python train.py --dataset="cartoon faces" --encoder_arch="convnext" --encoder_widths=[48, 96, 192] --grad_clip=1.0 --batch_size=128 --weight_decay=0.2
Rows from block 6 of the text encoder of a small contrastive image-text model, named by matrix and row number. Rows with one number belong to one neuron. Each number is 128 + 24 x the weight over its row's rms, rounded and kept within 0 to 255. All counts start at 0. After the name is the row's rms in percent of the matrix's.
Before each neuron's rows are labels from the 100 texts, of 14976, where the neuron reaches its highest value: "fires on" is the input token at the peak. Only what is clearly more common there than usual is listed. The data: cartoon faces. In brackets: how many of the 100, against the usual share in percent.
# fc1: MLP up (text_encoder.blocks.6.mlp.fc1.weight, 768x384), inputs 288-383
# fc2: MLP down (text_encoder.blocks.6.mlp.fc2.weight, 384x768, transposed), outputs 288-383

fires on: "orange" (96 vs 1.8)
fc1.561 073 [132 177 131  90 116 137 118 128 153 162 161 133 102 145 144 139 132 127 117 161  93 154 141 111 184 150 168 128 104 132 105 123 125 129 157 121 128 153 130 127 132 179 103 100 140  74 107 118 130 180 143  94 125 174 133 123 121 102  89 144 106  76 147 128 152 152 132  90 159 129  92 105  91 144 146 139 134  76 156 116 127 123 123 132 128 127 144 151  65  86 139 172  89 139  94 168]
fc2.561 071 [150  87 108 126  80 142 134 157 128 115 102 120 139  87 143 108 156 125 141 140 124 145 125 139 107 106 109 105 110  97 112 113 152 145 143 143 111  96 132  79 147 171 158 133 163 117 147 146 170 148 100 109 144  99 138  92 119 133 161  98 137 153 170 113 112 107 137 158 133 111 160 146 142 136 115 128 125 119 157 112 107  90 138 138 139 143 110 139 144 126 124 112 128 143 118 112]

fires on: "sunglasses" (100 vs 1)
fc1.80 100 [133  95 151 143 143 104 119  98  88 108 108 102  77 111 130 143 124 116 130 174 118 151  80 110 143 110 149 125 137 127 114 102 110 136 123 171 107 123 159 124 139 120 150 133 118  96 168 154  61 141 137  78 128 100  95 115 102 119 147 125 132 111 115 154 129 125 108 139 109 103 138 147  99 115  80 115 103 143 119 104 128 124 132 129 130 134  82 175 144 119 133 117 136 106 121  96]
fc2.80 082 [116 113 102 124 122 152 150 144 128 174 129  97  93 122 114 134 117 137 152 116 138 114 148  83 123 145 115 128 117 154 155 177 153 129 107 103  94 129 109 107 158 177 101 124 131 142 124 143 140 107 142 128  89 137 100  95 141  86 135 131 143 129 141 113 143 136 195 111 159 126 127 157 150 153 159 147 168  91 158 164 120 152 119 144 140 136 105  75 124 145 177 133 102 166 163 182]

fires on: "sunglasses" (100 vs 1)
fc1.45 075 [112 127 155 149  99 148 126 110 105 166 114  77 138 135 126 150 143 130 124 101 134 167 105 106  98  94 121  94 121 148  91 108 121 146 164 108 138 124  92 122 128 149 167 108 112 117 170 156 130  97 120 137 153 144 121 139 124 130 145 134 115 161 156 161 116 162 151  77  89  84 137 164 145 178 142 109 121 107 134 157 119 165  76 173 164 119 123 132 125 147 112 167 131  97  93 135]
fc2.45 077 [146 144 138 142  89 100 143 152 142 103 150 139 113 120 103  84 102 120 135 137  92 100 131 124 143 126 136 103 122  91 176 118 136  99 153 158 126 151 142 150 134 142 116 146 118 111  93 108 125 113 145 160 108 135 127 153 179 157 102 106 168 148 167 100 122 131 154 105 134 162 132 107  86 114 133 128 121  96 149 162 114 153 132 118  77 134 138 121 157 121  82 124 116 165 129 159]

fires on: "red" (100 vs 0.5)
fc1.493 120 [180 121 136 102 112 196 136 139 100 142 119 127  91 138 161 136 139 108 150 128 126 154 111 175 137 102 134 164 105 141 121 106  93  95 139 145 179  91  96 151 162 138 116  98 105 112 155 143 160 161 161 100 159 156 164 142  75 122 111 163 112 138 159 162 129 164 167 119 153 141  77 127  97 156 101 130 149 144 114 108 110 146 100 120 153 144 142  92  91 127 109 124 131  94  71 147]
fc2.493 124 [128  73 118 119  89 148 144 136 143 129 140 134 140  94 134 177 139 124 125 129 111  90 127 133 151 171 130 131 132 164 136 111 127 136 132 140  87 120 162 111 134  98 113 175 111 151 136 120 122 147 142 103 103 108 122 150 145 147 133 111 133 141 141 106 146 138 123 152  66 166 139  81 135 139 137 126 131 117 107 165  93 104 111 166  80 130 100 130 124 149  99 109 140 105 150 133]

fires on: "glasses" (99 vs 1.4)
fc1.153 184 [ 97  97  95 132 131 161 140 184 146 138 126 161 115 136  93  96 115 101 140  98 157 142 118 155  94 130 162 134 118 156 127  97 135 112 146 110 114 109  84 114 140 103 172 100 132 130 136 133 160  80 145 131 130 151 166 117 130 172 141 126 106 195 117 117 126 136 135 103  92 114 163 135 109 186 147  90 163 119 147 175 106 143 118 156 130 166 152 101 105 108 152 166  99 152  89 106]
fc2.153 168 [142 148 167 142 153  86  97 156  86 167 110 139 101 128 166 155 121 146 122 146 137 137  97 124 126 122 144 143 101 116 165 140 106  98 163 187 102 132 102 133 146 108 138 156 128 120 127 157 148 147 105 118 122 136  91 145  69 115 146 125  86 111 155 142 121 150 116 134 130 140 166 107  84 131 150 129 128 161 104 115 132 149 129 107  95 139 131 158 142 120  71 106 117 128  90 111]

fires on: "grey" (100 vs 1.8)
fc1.379 078 [111 158 144 112 117 132 103 137 126 143 147 166  97 187 145 110 128 116 155 144  73 148 141 127 166 127 129 119 104 134  91 139  87  97 170 121 131 108 119 128 150 141 118 140 115 154 155 116 159 134 164 138  84 129 116 135 143 109 161 163 119 158 112 156 119 119 139 155 130 105  88  99 124 102 170  95 158 130 148 164 142 165 128 127 125 134 154 124 148 110 117 102 130 107 147 135]
fc2.379 091 [161 100 129 121 133 163 136 181 117  93  98 101 103 103 118 126 171 159 139 166 141  92 101 141 148 153 179 117 135 119  98 149 141 140 129 127 117 141 136 133 135 118 125 154  96 110 106 113 145 171 123 112 181 144 103 111 106 140 143  95 103 129 123  79 154 115 149 153 135 143 134 145 137 140 129 150 109 145 159  88  99 120 146 157 147 119  97 124 137 141 134 117 139 146 120 131]

fires on: "green" (100 vs 1.8)
fc1.251 079 [105 144 103 118 134 168 163 145 111 156 124 152 134 122 112 126 159 154 156 117 121 153 119  93 165 140 100 104 160 118 129 100 133 146 143 118 136 131 123 111 145 158 102 124 140 102 109 140 123 130 166 123  71 104 150 143 181 124 121 122 130 128  76 140 137 121 165 150  88  70 103 129 136 142 119  80 152 112 108  97  91 144 154 165 117 132 124 143 121 119 108 134 117 174 126 109]
fc2.251 076 [159  89 166 132 109  93 137  93 159 141 128 112 135  84 158 123 132 130 131 142 117 124 136 146 124 113 120  95 158  92 136 119 123 140 133 125 114 152 112 118 127 169 126 155 119 151 163 138 147 167 104 119 192 142 125 139 142 141 154 112 157 161 144 119 119 116 141 127 151 162 130 141 124 114 114 127 166 131 113 151  93 179 110 105 149 151 112 148  57 111 147 111 143 120 151 142]

fires on: "teal" (66 vs 1.7); "pink" (30 vs 1.8)
fc1.454 069 [130  81 124 116 133 140 133 136 114 122 132 140 104 131 124 114 114 138 144 120  72 122 143 125 147 130 113 135 159  67 125 114 133 119 140 147 165 100 138 131 125 107 107 155 162 104 133 113 121 157  88 126 120 137  94 139 114 125 137  93 167  92 133 154 116 130 105 139 191 101 150 142 119 119 104 134 115 102 120 126 134 117 135 138  94  94 109 155 158 109 112 118 144  93 135 156]
fc2.454 063 [128 202 116 115 135 171 164 123 152 149 173 122 126 143 132 125 136  79 178 152 102 178 103 113 151 114 131 138  90 137  91 145 145 107 132 192 116 138 145 115 176 127 129 162 141 179 136 144 129 135 139  99 152  86  97 143 153 138 138 138 153 127  89 141 154 165 140 110 153 138 143 128 100 135 109  87  97 128 140 156 119 150  96 128 124 106 175 116 120 115 143 142 103 150 159 137]

fires on: "orange" (98 vs 1.8)
fc1.101 091 [107 110 114 125  69 107 147 140 125 131 165 112 134 153 131  99 150 175 118 137  99 137 129 136 113 148 161  68 169 119 137 113 134 148 103 141 174 125 116 128 177 159 162 125 143 105  90 147  86 165  97 133 133 153 185 164 186 120  76 192 119 117 135 147 102 131 141  62 151 118 136 163 122 145  98 146 120 122  99  90 152 156 119 164 146 137  83  89 140  86  96 158 156 135 129 146]
fc2.101 074 [144 117 128 142 179 176 164 132 153 101 122 156 111 108 122 165 130 104 139  92 151 138 121 108 139 142 101 125 110 166 105 162 115 167 107 105 115 137 139 149  99 102 111 108 119 113 153  97 129 134 159 119 120  98  93 114 110 107 127  70 111 121 101 110 142 131 123 125 124 107 163 121 157 140 140  88 117 132 168 170 107  71 100 124 113 129 121 149 142 137 120 123  95 126 172 117]

fires on: "sunglasses" (100 vs 1)
fc1.287 090 [166  96 184 186 130 146 107 141 113 135 135 114 139 140 157 119 170 141 114 173 115 138 108 150 148 127 132 163  86  66 130 122 117 100 144 142 159 106 151 130 115 151 147 128 129 100 106 136 122 139 107 137 111 129  54 137 107 134 134 154 120  92 178 121 141 173 100 123 160 136 142 132 144 130 144 127  96 128 127 109 131 107 117 103 127 139 126 136 140  93 115 103 118 148  90 150]
fc2.287 094 [ 85 131 134 165 130 144 106 120 143  99  96 108 128 102 119 137 134 143 153 122 138 139 134 107 180 130 154 125 147 133 101 137 180 145 155  83 117 127 153 142 128 101 140 116 127 174 116 176 141 137 140 127 144 128 103 129 132  75 145 106 104 170 129  95 164 121 135 116 119 121 137 136 137 102 108 105 168 145 131 180 129 139 159 141 120 204 117 164 108 104 113 117 118 134 134 144]

fires on: "sunglasses" (100 vs 1)
fc1.79 071 [106  93 144 108 131 154 145 144 140 119 139 113 104 149  90 137 141  83 129 122  92 149  97 135  97 131 157 131 132 115 111  98 136 136 134 105 128  91 137 127 162 120 146 111 119 114 144 130  96 101 142 155 100 112  98 151 121 108 111  77 158 202 107 158 138 122 118 148  76  88 137 123  96 182 115 102 157  82 139 166 122 120 131 123 124 127 140 129 154  82 159 134 115  85 106 146]
fc2.79 064 [134 118 127 134 148  99 128 173 139 170 111 135 149 135 149 186 154 176 137 138 160 134 178 109  95 121  68 110 118 103 120 142 112 102 118 170 103 155 118 126 136 133  78 140 137 122 129 135 156 118 131 115  84 153 135 135 109  71 127 115  77  56 109  78 150 142 136  82 137 130 131 111 156 103 155 129 146 150 142 147  97 144 118 124 147 110 149 111  98 139 111 148 118 158 102 128]

fires on: "glasses" (100 vs 1.4)
fc1.12 072 [ 95 135 143  98 137 155 137 130 126 113 172 148 124 115  73 142 141 134 106 116 127 185 122 112 180 147 172 134 150 188 140 118 101  77 154 139  82 113 107 162 165 133 155 103  95 122  88 146  70 133 103 143 148 126 125 124 135 150 130 123 105 139  93 191 150  94 138 146 118 137  97 144 170 111 123 142  75 127 110 113 114 168 121 110 161 110  98 170 111 142  90 109 152 119 127 142]
fc2.12 071 [135 106 117 106 157 152 118 147 144 132 124 150 166 138 110 115 130 107 107 148 145  81 134 151 146 127 108 162 170 134 127 183 149 113 123 106 139 110 130 124 126 134  98 149 121  82 143 124 149 127  95 157  89 123 158 132 143 123 133 123 158 143 103 112 141 124 124 131  88 164 161 113  96 143 137  88 135 144 138 119 152 106 166 125 124 110 131 114  97 120 103 171 110 143 154  71]

fires on: "red" (100 vs 0.5)
fc1.144 175 [153 152 110  99 136 153  96 137 106 131 123 108 131 174 178 147 153 133 136 123 142 137 134 116 145 126 127 122  99 109 130 146 115 102 171 168 108 114 126 157 100 158 159 117 127 107 122 134 133 124 184 119 140 200 140 112 123 129 112 123 148 102 131 157 133 110 134 131 182 109 108 165 111 161  85 170 120 140 148  93 105  89  97 120 150 100 133 109  93 138 170 164 112 115 109 133]
fc2.144 169 [ 94 123 124  84 150 125 150 144 153 152 131 122 113 149  86 113 107 153 135 149  86 116 137 139 110 142 120 117 159 176 102 149 123 164 132 125 120  83 128 102 170 122  93 113 158 134 125 110 141 140 113  94 139 125 128 102 174  95  71 158 110 145 146 136 191 154 123 122  58 118 123 179 163 153 111 129 140 122 163 130 184 109 136 132 115  91 130 118 140 107  82 139 126 143 134 175]

fires on: "red" (99 vs 0.5)
fc1.102 080 [129  99 127 138 162 145 152 141 130 107  93 123  86 175 136 128  90 145 120 112 123  94 114  70 139 145 135 129 145 178 120 150 113 116 166 110  84 110 106 160  93 108 121 169 108 119 116 138 135 108 146 100 112 131  95 150 124 137 155 112 106 157 128 132 112 137 126 147 141 132 138 129 156 119 100 151 142 113 134 112  84  81 114 197 143 155 153 127 150  95 138 128 149 120  91 160]
fc2.102 079 [136 121 132  99 109 153 120 131 182 103 139  88 125 120 144 209 108 154 109 158 155 147 110 134  99 125 116 153 157 129 141 101 120 137 139 172 149 124 138 143 145 124  78 130 111 149 141 113 155 110 103 119 110  98 154 130 109 109 145 112 124 116 126 174 147  94 160 144 111 144 139 100 162  85 108 106 131 125 164 158 149  92  92 106 133  69 122 122 105 113 133  90 135 136 185 197]

fires on: "green" (100 vs 1.8)
fc1.235 072 [102 132 117  83 162 132 126 162  96 138  99 129 154 147 148 131 142 125 117 102 133 158 147 101 131 111 182 109 120 172 108 128 121 134 140  89 164 143 137  99 136 144 179 119 100 123 169 105 136 106 161 129  98 140 103 110 140 162 145 130 127 137 140 107 178 114 128 118  99 132 109 154 118 172  92 125 133  66 109 133 150 172  79  96 113 161 103 140 122 151 118 120 169 121 148  63]
fc2.235 079 [127 120 143 119 145  81 137  95 149 147 148 110 132  99 157 141 126  96 170 175 145  62 127  81  84  82 106 128 133 113 123 135 121 110 116 172 151 122 129 158 105  94  76  73 167 124 139 130 123 122 117 145 137 105 125 158 116 105  97  83 130 129 106 128 114 114 157  94 130 115 133 137 139 133 114 104 138 152 151 152 143 121 175 159 142 142 171 133 112 110 125 127 166 136 137 183]

fires on: "long" (100 vs 1.2)
fc1.124 105 [150 133 142 171 147 112  99 156 104 133  99 115 132 131 186 119 148 125 136 173 150 125 153 130 123 155 106 100 128 107 155 136 114 116 118 147 103 116 106  35 182 142 106 127 122  92 128 115 159 106 107 129 106 169  84 115 166  85 138 118 124 156 142 132 107 157  79 117 138 152 149 134 127 124 140 119 127 132 125 140 137 160 160 102 110 148 122 121 147 154 151 144 156 125 122 127]
fc2.124 093 [108 126 156 141 129 130 113 140 167 126 146 129 117 127 108 148 163 132 149  89 173 140 136 148  92 142 143 124 157 146 100  89 109 131 145 145 111  93 115 141 140 137 137 110 150 104 138 163 172 163 121 106 154 138 132 137 155 142 147 147 153  74 122  81 188  84 155  81 135 161 129  68 119 157 106 147 173 153 132 135 103 119  97 138  97  87 102  84 128 149 110 122 163 138 113 142]

fires on: "pink" (83 vs 1.8); "white" (17 vs 0.6)
fc1.443 074 [142 146  98 151 145 105 109 164 150 165 151 140 132 151 142 131 129 134 115 123 126 152 124 119 171 146 143 169 135 147 126 113 124 110 130 111 162 155 100 144 118 114 144 147 112 130 133 130 159 134 122 105  79  94 163  68 143 127 161 145 138 119 136 115 165 160 119  75 121 153 128 110 141 131 129 123 135  99 104 124 139 155 175 127 125 120 133 147 118  91 138 145  91 108 193  95]
fc2.443 073 [143 127 108  59 118 120 148 112 130 148 125 101 115  84 118 128 142 137  86 148 131  91 137 132 112 145 109 104  99 158 147 127 101 145 120 134  92 134  91 156 183 176 169 147 116 150 110 132 111 124 138 137 125 133  97 119 124 137  98 146 116 107 125 140 108 103  79 161 146 129 102 123 139 123 107 116 116 145 139 167 107  74 112 138 136 122 131  99  93 144 105 117 139 144 104 124]

fires on: "orange" (60 vs 1.8); "purple" (38 vs 1.7)
fc1.145 058 [ 91 140 142  54 188 104 143 160 102 142 121 137 130 138 146 167 118 147 119 114 117 193 110  99 130 115 112 134 117 122 124 138 110  82 137 134 135 127 133  74 121 168 125 198  99 152 166 128 182 157 168 145 130 114  75 111 104  95 157 120 112 128 169  94 120 139  96 127 144  92  87 133 129 115 115  95 114 128 128 113 128 114 119 144 142 142 128 125 120 112 136 106 163 118 109 100]
fc2.145 061 [165 125 134 179 118 123 114 127 151 169 113 117 137 103 126 108 141  99 130 164 169 117 128 102 130 121 110 125 119 123 141 118 138 161 119 130 142  90  97 163 105  89 126  83 135 123 114 137  80 124 102 144 112  90 163 112 129 128 134 117 121 196  84 128 101 113 180 123  98 132 158 110 124  92 138 160 143 151 132 162 158 153 176  79 127 132 131 141 155 132 108 128 115 140 133 120]

fires on: "grey" (100 vs 1.8)
fc1.113 149 [145 132 122 147 138 122  80 138 125 125 143 122 105 152 170 183  97 125 178 125 112 121 109 108 175 132 114 140 127 158 164 176 129 130 148  91 119 127 151  85 138 131 111 147  92 116 159 142 144  93 152 142 113 177 104 170 129 123 185 128 141 149 150 121  93 152 117 148  99 126  97 159 129 143 122 125 113 166 100 122 121 128 141 112 143 148 134 132 144 169 130 130 119  97 123 128]
fc2.113 146 [135 134 136 143  93 129 134 190 128 162 123 149 120 127 125 159 139 116 149 156 119 140 105 167 125 161 169  88 153  85 135  94 136 127 117 154 144 125 111 115 111 122 109 148 128 117 126 112  89 130 156  94 135 142 124  87 156 182 130 143 126 113 153 132 141 119 115 142 141 132 166 118 112 104 130 120 147  95 152 128 126 136 131  87  72 138 100 142 136 142 187  89 122 118 135 143]

fires on: "green" (100 vs 1.8)
fc1.760 126 [103 136 143 112 145 126 101 156  89  98 130 109 182 118 134 129 120  84 100 112 141  93 134  99 105 109  80 145 150 122 108 159  89 135 155 117 135 135 127 165  95  97 128 124  69 120 199 110 148 154 136 149 146 118 104 134 142 135 171 138 110 137 123 100 120  72 150 132 142  94 156 114  78 166  86 139 142 177 121 137 137 118  97 114 156 156  88 107 118 134 130 155 165 162 126 147]
fc2.760 118 [142 160 158 177 145  83 114  99 114 118 131 150 169 111  99 119 154  86 125 139  84 100 116 140 114 103 100 125 123 157 133 125 112  93 141 170 165 136 136 182 143 100  78 104 144 138 182 144 123  95 116 134 183 116 132 160 145 131 120 142 117 114 155  98 128 105 102 115 130 177 158 118 124  95 102 140 143 125 103 152 116 149 145 155 122 125 133 141 161 135 129 169 189 128 154 112]

fires on: "green" (100 vs 1.8)
fc1.434 051 [129 134  99  98 110 175 131 130 124 192 113 157 113 126  87 116 123  92 125  80 136 143 160 130 133 124 111 155 158 151 124  74 143  96 153 125 158  99 100 133 132 151 131 137 129 136 137 107 143 137 141 133 122  66  79  95 113 123 171 154 123 119 121 129 110 151 145  97 148 112 125  94 128 128 147  99 112 153  96 152 140 154 145 118 110 146 138 126  99 134 119 147 133  77 140 126]
fc2.434 045 [126 155 178 168 152 127 107  54 105 139 120 159 171 118 136 127 140 109 117 143 107 130  84 117 112 144 117  95 142 138 129 165 134 147 166 133 105 119 131 115 107 101 122 169  78 109 141 119 130 105 113 125 135 166 161  77 138 118  86 128 164 135 155 133 125  89 106 183 121 149 132 170  94 133 127  93 149 124 164 155 108 145 151 140 151 119 111 149 128 130 139 119 136 147 114 108]

fires on: "teal" (100 vs 1.7)
fc1.724 072 [128  76 128  96 110 113 122 137 148 145 133 125 112 151 124 134  93 121 129  78 130 201 175 119 141 151 166 110 133 143 176 100 121 132 160 114  96  87 126 179 126 140 141 141 120 120 145 150 124 128 151 130 135 102 141  91 148 109 116 136 160  92 131 110 103 165 130  65 133 162 100 150 106 148 148 169 126 101 162 149 114 123  96 150 149 144 148 155 136 118  46 168 131 172 168 138]
fc2.724 078 [136 127 112  83 105 137 152  99 150  82 136 171 122 115 129 124 120 105 147 177  89 103  98 162 121 106 104 130 131 100 144 128 147 106 136 122 165 166 118 147 104  97 105 111 115 104 162 131 148  94 116  80 132 131 117 107  96 116 110 148 139 118 145 120  85 136 150 136 134 129 129 101 104 146 144 104 176 100 133 123 146 147 121 129 150 113  93 142 106 124 155 100  94  87 118 123]

fires on: "long" (57 vs 1.2); "hair" (26 vs 4.9)
fc1.218 090 [164 117 115 120 109 137 102  91 120 132 115 107 119 128 160  93 118 145 108 169 168 156 125 103  91 156  88 128 163 177 138  99 100 110 133 116 127 135 126 123 109 113 135 163 104  62 133 153 153 126  88 126 105 164 122 158 101 128 103 139 113 107 145 165  96 146 140 118  89 119 182 126 183 177 148 130 130 129 128 149 149 125 113 170  88 127 147 127 150 166  90  98 138 145 111 160]
fc2.218 092 [102 155  67 120 133 101 162 109 138 134 135 126 137 105 104 140 156 100 122 132 150 136 111 184 148 115 112 124 123 111  98 143 174 117 116 187  98  78 134 155 110 107 181 126 109 121 177 133 149 167 164 128  78 150 146 160 143 110 127 114 105 143  91 101 160 103 182  97 124 132 155 112 121 117 158 150 141 100 113 180 103 174 101 131 136 179 101 171 122 121 113 152  90 151 138 155]

fires on: "red" (100 vs 0.5)
fc1.63 108 [171  96 165  92  81 161 128 115 115 146 133 158 143 135 113 134 152 127  66 135 125 166 155 125 126 159 131 146  92 126 135 135  93 130 132 172 140 110 117 173 124 156 142  81 146 109 123 124 137 155 124 107 169 152 136 120 123 122 108 152  93 111 117 174 152 151 127 129 181 119 120 135 129 111 126 154 106 128 148 101 152 107 124 133 171 118 100 152 128 131 148 122 110 113 110 114]
fc2.63 096 [112 123  92 127 128 142 129 176 131 136 142 132 128 143 117 114 145 137 105 100 119 106 122 130 144 152 139  86 153 152 141 150 165 140 106 125 115  94 135 116 163 139 156 160 122 106 152 118 171 115  78 121 141 182 142 124 113 151 134  92 130 170 123 148 166 112  59 136  66 133 159 157 110 173 118 113 161 159  89 126 123 134 148 127 119 141 117 101 164 131 127  92 163 149  99  87]

fires on: "long" (63 vs 1.2); "face" (36 vs 8.7)
fc1.696 103 [113 127 164 119 139 144  77 140 180 135 133 117 123  77  84 129 123 133 147 121  94 109 109 121 140 137 142 131 136 132 136 144 156 109 169 154 160 103 123 128 143 158 163 114 139 105 110 113 153 143 111 106  86 156  67 127 137 109 141 143 119  88 128 139 149  92 136 120 156 128 167  91 125 170 144 183 115 131 141 120 124 156 152 125  94 140 100 158 101 138 146 160 139 183 100 167]
fc2.696 112 [125 147 126 141 146  92 142 124 141 110 118 191 139 118 148 146 151 104  79 107  86 112 152 152 153 124 106 123 120 105 153 122 111  84 143 126  92  92 128 145  96 109 127 122  83 129 114 116  89 150 150  99 110 114 124 125 162  98 113 125 137 130 148 148 112 154 132 182 131 130 167 126 155 153  98 131 154 151  73 129 183 108 168  85 111 105  88 112 163 153  91 154 114 129 167 155]

fires on: "green" (100 vs 1.8)
fc1.598 085 [134  88 148 141 127 121 101 127  70 129  97 128 174  89 134  79 150 159 139  94 144 184 154 120 130  92 108 127 111 145 126 148 145 133 158 159 142 147 142 144 158 103 139 160  89 137 135 111 151 110 144 149 147 118 110 134 155 155 133 134 148 134 118  88  90 103 148 130 155  96  99 121 153 110 123 126  92  91 141  95 115 129 105 153 174 114 147  85 136 115 124 109 100 152 147 131]
fc2.598 089 [138 145 127 127 149 146 102 150 110  78 146 119 125 144 107 131 149 108 108 143 128 115 136  92 146  71 125 102 123 116 193 138 159 116 133 139 109 115 157 122 104 142 143  96 188 175 139 151 130 155  94 147 108 154  80  85 142 124 117 103 139 136 125 104 125 151 137 109 171 181 166  98 120  85 111 130 115 147 154 106  90  75 153 144 146 168 161 134 108 134 139 139 154 131 109 158]

fires on: "orange" (100 vs 1.8)
fc1.746 111 [ 93 146 152 129 137 146 126 131 111 155 106  76 162  93 134 161 171 149 119 130  75 130 139  44 152 129 131 138 126 133 145  99 120  81 141 181  86 168  85 101 135 150 150 140 150  81 142 136 124 107 106 128 133 168 126 132 141 106 155 130  89 128 113 145 138 126 107 144 112 124 133 131 122 138 163 108  97 134 145 122 119 125 124 130  95 134 105 139 127 102 129 124 173 135  76 169]
fc2.746 110 [115  97 112  99 115 111 123 112 125 120 143 118 123 123 117 128 110 133 101  91 152 175  74 133 131 118 162  95 120 121  95 148 131 154 159 136 113 153 120 127 152  97 106 174  81 134 148 143 116 138 142 136 131 165 110 126 154 122 127 141 136 123 139 139 146  90 114 140 111 136 129 135 150 147 146 123 133 152 151 141 101 157 131 139  99 106 122 123 134 117 106 122 174 114 116 132]

fires on: "green" (100 vs 1.8)
fc1.767 141 [157 144 122 118  85 133 129 139 123 128 156 118 153 167 168 167 109 125 148 174 160 113 124  97 143 147 119 124  85 176 142 144 105 133 134 104 123 169 117 135 170 152 118 148  45  90 139 181 162 143 132 174 131 140 129 205 130  81 126 102  76 108 131 111 136 111 124 101  68 146 119 151  80 157 122  82 136 143  93 114 125 162 139 127 126 133  99 117 108 124 100 105 116 144 118 126]
fc2.767 129 [116 151 146 152 125 106 138 123 116 138 115 134 145 118 121 136 140 116  98 166 125 123 155 182  47 147 134 142 119 132 111 119 135 100 138 109 109 142 129 109 126 124 131  97 141 117 119 155 125  81  91  95 110 108 100  81 158 161 118 123 126 110 104 105 113  97 111 113 174 129 142 120 116  82 121 148  85 134 113 137 114 134 102 128 122  79 115 129 161 156 106 130 149  85 121  73]

fires on: "grey" (100 vs 1.8)
fc1.376 122 [125 106 156 124 133 136 101 146 100 143  83 137  93 132 161 125 129 122 201 138 139 181 120  94 145 129 138 134 131 213 152 131 123 115 164 147  99 100 103 104 158 134 131 113 120 143 146 153 139 111 131 153 146 160 162 150 137 115 124 126 130 150 115 135 138 114 161 138 135 166 126 138 151 126 127 125  84 167 121  84 127 106 124 130 128 106 109 134 130 151 168 154 133 127 124 135]
fc2.376 128 [149  95 118 116  92  95 153 132 158 103 167 125  93 142 122 130 131 133 127 111 106 116 148 138 168 106 127 139 112 132 141 143 159 125 152 146  95 138 118 118 147 124 111 113 168 147 126 123 104 117 160 138  94 138 133 113 113 134 116 109 181  93 152 157 120 147 101 149 134  89 160 131 102 117 165  92 150 153 135 115 139 123 121 127 169 108 104 115 121 139 124 154 135 142 144 126]

fires on: "pink" (100 vs 1.8)
fc1.398 110 [139 141 133 101 147 148 114 120 146  67 137 147 143 134 133 120 148 169 105 112 115 117 136  71 116 161 178 107 132 168 111 153 101 100 113 122 161 124 133 122 213 124 149 108 171 183  96 113 118 118  80 115 128  90  94 141 173 110  80 137 131 147 132 159 124 126 102 151 152 150 118 142 122 103 140  99 173  93 136 165 129 120 112 146 129  99 150 127 104  95 132 133 117 167 131 126]
fc2.398 117 [135 116 105 124 100  88 143 135  79 132 157 167 177 111 120 134 144 126 113 103 159 123 153 156 125 113 130 123 108 131 119 163 114 159 152 141 199 127 153 153 111 102 120 115 140 109 120 144 126 103 160 158 136 116 114 165 105 117 151 128 120 159 147 129 155 117 123 154 135 113 110 120 121 103  88 104 114 101 107  87 108 140 145 183 138 128 153 116 164 157 157 113 146 133 160 124]

fires on: "orange" (100 vs 1.8)
fc1.619 062 [125 155 136 138 141 134 127 142 165 154 113 122 133 148 135 178 100 128 129 126 112 126 147 149  80 182 147 123 130 120 153 119 126 132 179 124 131  97 118 118 128 142 137 143 181 101 106 145 115 121 156 110 121 120 109 139 144 112 135 113 134  98 143 109  97 119 120 134 155 153 109 178 130 105 131 131 132  59 114 143 137 104 102 115 109 152 142 139 131 112 155  79  98 144 122 153]
fc2.619 062 [165 133  73  98 118 109  98  83 124 126 156 135 142  93 150 125 122 153 138 154 136 110 113 154 127 125 118 173  95 119 126 118 148 140 127 152  80 116 160 172 122 123 116 149 121 132 177 119 197 117  78 139 121 117 150 136 120 149 102 102 135 170 112 176 100 122 114 115 123 154 148 162 141 175 153 141  83 118 130 119  83 103 124 119 149 128 108 131  81 147  75 114 129 148 139 102]

fires on: "red" (100 vs 0.5)
fc1.716 093 [121 140 100  61  95 158 156 158 113 145 109 142 179 168 129 114 120  99  99 127 136 138 117 114 144 155 133 134  96 132 119 153 154 129 141 161 134 123 177 109 126 140 155 146 138 114 163 132 144 111 160 125 105 122  87 108 132 110 114 111 118 113 144 146 137 135 135 138 159 127 146 130 129 190 117 123 116 146 177 122 137  97 104 111 139 131 113  98 129 129 134 182  97 131 109 142]
fc2.716 093 [121 111 129 116 112 140 174 159 127 148 130 121 154 135 117  98 158 155  83 123 132 108 148  84 155 137 117 126 127 127 122 115 148  89 104 170 106  93 126 161 128 133 123 106 123 146 132 122 104 145 123 112 129 115  97 129  97 133  68 153 130  98 131 138 144 159  88 154 109 129 132 159 152 108 130  86 105 119 177 120 136 106 118 120 125 114 135 113 145 110 100 118 162 136 145 123]